From a checkpoint of a small contrastive image-text model.
Training: adamw at rate 0.00099, 6000 steps, batches of 256.
Data: trained on patchworks of several textures, 72500 training examples, 21.2 epochs.
Rows from block 4 of the text encoder of a small contrastive image-text model, named by matrix and row number. Rows with one number belong to one neuron. Each number is 128 + 32 x the weight over its row's rms, rounded and kept within 0 to 255. All counts start at 0. After the name is the row's rms in percent of the matrix's.
After each neuron's rows are labels from the 100 texts, of 14848, where the neuron reaches its highest value: "tokens" is the input token at the peak. Only what is clearly more common there than usual is listed. The data: patchworks of several textures.
# fc1: MLP up (text_encoder.blocks.4.mlp.fc1.weight, 768x192), inputs 48-95
# fc2: MLP down (text_encoder.blocks.4.mlp.fc2.weight, 192x768, transposed), outputs 48-95

fc1.723 083 [144 122 131 107 123 167 203 121 157  97 143 135 114 149 120 126 151 137 130 176  87 116 137  90 175 146 100  91 120 171 109 170 101 102 104 154 141 106 112 169 136 132 173 128 102 145 117 165]
fc2.723 030 [153 128 184 133 118 146 158 121 103 147 178 187  91 104 120 146 136  17 133 170 111 146 185  58 113 123  78 139 118  91 114 115 155 176 131 145 102 165 119 146 128  96  77 113 127 115 146  82]
tokens: "bubbly"

fc1.334 091 [182 177 148 137 116 125 178 120 142 101 167 103 187 154  98 133 150 113  88 136 133 164 110 151  89 170 127  93 171 123  90 140 114 118 158  53 123  93 163 188 178 118 124 149 159 181 141 161]
fc2.334 056 [111 164 190  91 167 127 161 181  73 134 162 133  93 142 114 134 175  85  92 172 172 104 153 112 150 149 108 142 179 159 152 137  66 116 125 126 141  90  69  88 155 121 104 108  98 130 192  86]
tokens: "triangles"

fc1.354 090 [112 165 145 103 173 169 105 141 184 165 171 177 145 133 116 123 127 185 104  83 129 149  76 166 187 109 157 107 117 153 150 171 120 167 116 112 132 116 155 142 125 134 104 173 136 107 112 121]
fc2.354 042 [173  87 125 111  93 141 121  98  78  79 187 193  90  86 103 160  99 102  92 108 159 116 161 123 104 142 187 134 121 169 115 124 144 125 151 135 147 117 104 149 108  42 177 142  72 125 178 128]
tokens: "triangles"; "rings"

fc1.98 086 [103  96  87 164  91 182 174 107  87 185 100 174 109  94 136 112 207 171 109  95 137 115 168 120 145  76 125 106  98 166 135 125 146  89 144 131 112 123 152 131 187 200 113 113  80 118  98 140]
fc2.98 041 [124 104 133 116  88 170 143 143 108 186 146 103 124 116 155 176 106 127 146 198 100  72 121 138 120 144 158  98 139  60 112 121 126 113  91  76 128 154  84 132  68 106 105 213 129 136  51 179]
tokens: "looped"

fc1.590 095 [188 142 176 180 143 152 113 142 135 173 194 156 147 160 132 140 151 121 125 113 120 107 122 110 126  88 115 128 173 148 135  66  99 165  86  99 140 135 165 167 114 148 190 107 129 162  95  99]
fc2.590 030 [174  95 147  66 157 113  97  73  72 133 136 122  87 135  75 133 107 101 111  97 234 137 117 140 104  86 134 107 129 109 131  94 141 119 167 139 125  95  94 116 144  46 150 111 103 148 121 123]
tokens: "looped"

fc1.44 107 [207 165 133 158 104 136 166 135 120 135 214 123 172 143 109 154 142 129 139 145 121 151 105 107 148 156 125 144 108 117 157 102 147 179 113 144 123 133  93 163  98 122  78 202 118 162 175 116]
fc2.44 074 [114 102 111 108  99 140 107 104 162 109 131 131 183 128  85  92 125 197 199 104 189 146 116 154  82 104 116 111 117 130 102 110 171 112 142 117 177 111 114 114 128  64 145 103 145 128 112 139]
tokens: "looped"

fc1.366 087 [161 106 170 152  98 128 151  87 103 161 109 185 123  74 175 123 126 163 110  58 146 152 115 106 187 173 143 141 101 169 139 168 120 105  69 120 178  95 115 138 124 158 107  83 143 136  84 154]
fc2.366 031 [131 151 127 115 164 133 187  91 103 107 114  87 118  71 172 170 136 125 136 125  67  81 148  93 110  69 197  94 126 171 159 134  84 155 130 162 101  90  78 163 117 103  96 177 125 126 160 122]
tokens: "looped"; "grid"

fc1.50 096 [110 156 126 117 160 102 149 191  97 177 164 124 162 126 125 122 198 122 100 152  60 179 123 124 140  91 109 131 160 131 153 163 152 103 147 120 190 181 157 177 151 149 158 163 118  95  78 104]
fc2.50 151 [137 143 169 106 157 126 150 166  68 113 186 130 132 137 122 131 199 106 112 208 141 101 170 109 136 156 139 151 151 172 126 181  70 125 111 110 165 120  86 105 171 135 111 137  85  85 154 123]
tokens: "triangles"

fc1.15 098 [121 152  72 174 124 103 162 175 150 132 159  77 140 131 147  90 152 101 142  97 136  78  94 139  98 154 189 138 137 115 156  78 101 132  92 143  99 127 104 155 179 122  81 159 146 158  80 112]
fc2.15 136 [161  90  96 147 122 142 138 116  54 199 195 123 161 130 175 182 104 130  74 185  96  49 126 149 140 146 189  82 111  76 138 184 168  92 106  94 122 152 113 135  84 107 138 183 146 172  61 167]
tokens: "looped"

fc1.678 086 [184 150 103  99 150 139 170 114 178 105 146 112 180 165 189 156 141 175  62 102 110 117 114  62 155 130 179 140 175 132 107 124 143 146 125  92 131 102 127 179 150 180 145 126 106 138 115 184]
fc2.678 098 [150  85  94 142 123 132 134  97  53 203 189 142 162 145 167 169 104 124  80 183 106  50 123 160 139 141 211  69  91  81 138 175 173 102 110  80 140 151 127 144  78  99 133 185 137 171  71 164]
tokens: "looped"

fc1.214 091 [153  95 175 141 203 133 115 202 140 100 152 168 172 101 142 149 141 117 107 141 128 153 143  72 157  85  88  87 136  98 108  94  81 133  93 151 160  70 104 172  98 150 139 123 128  76  78  92]
fc2.214 106 [176 113 129 110 139 135 116 170  91 127 132 104 106 118 133 149 165  87  92  74 197 148 113 122 137 132  95  88 114 147 131 152 166 145 129 141 102 163 151 146 126 136  78 175 105 140 174 139]
tokens: "bubbly"

fc1.116 118 [174 155 143 178 215 123 172 169  90 152 134 178 145 159 201 142 149 116  72  90  85  80 102 120 156 118 165 149 178 102  91 126 160  80 142  92 139 119 160 145  95 173  89 146  90 187 109 127]
fc2.116 193 [160  93 102 149 127 134 134 107  52 199 203 132 174 140 175 180 106 133  83 176  99  48 126 155 144 138 197  74 118  90 148 184 169  98  99 107 121 139 128 137  84 115 137 171 149 174  62 168]
tokens: "looped"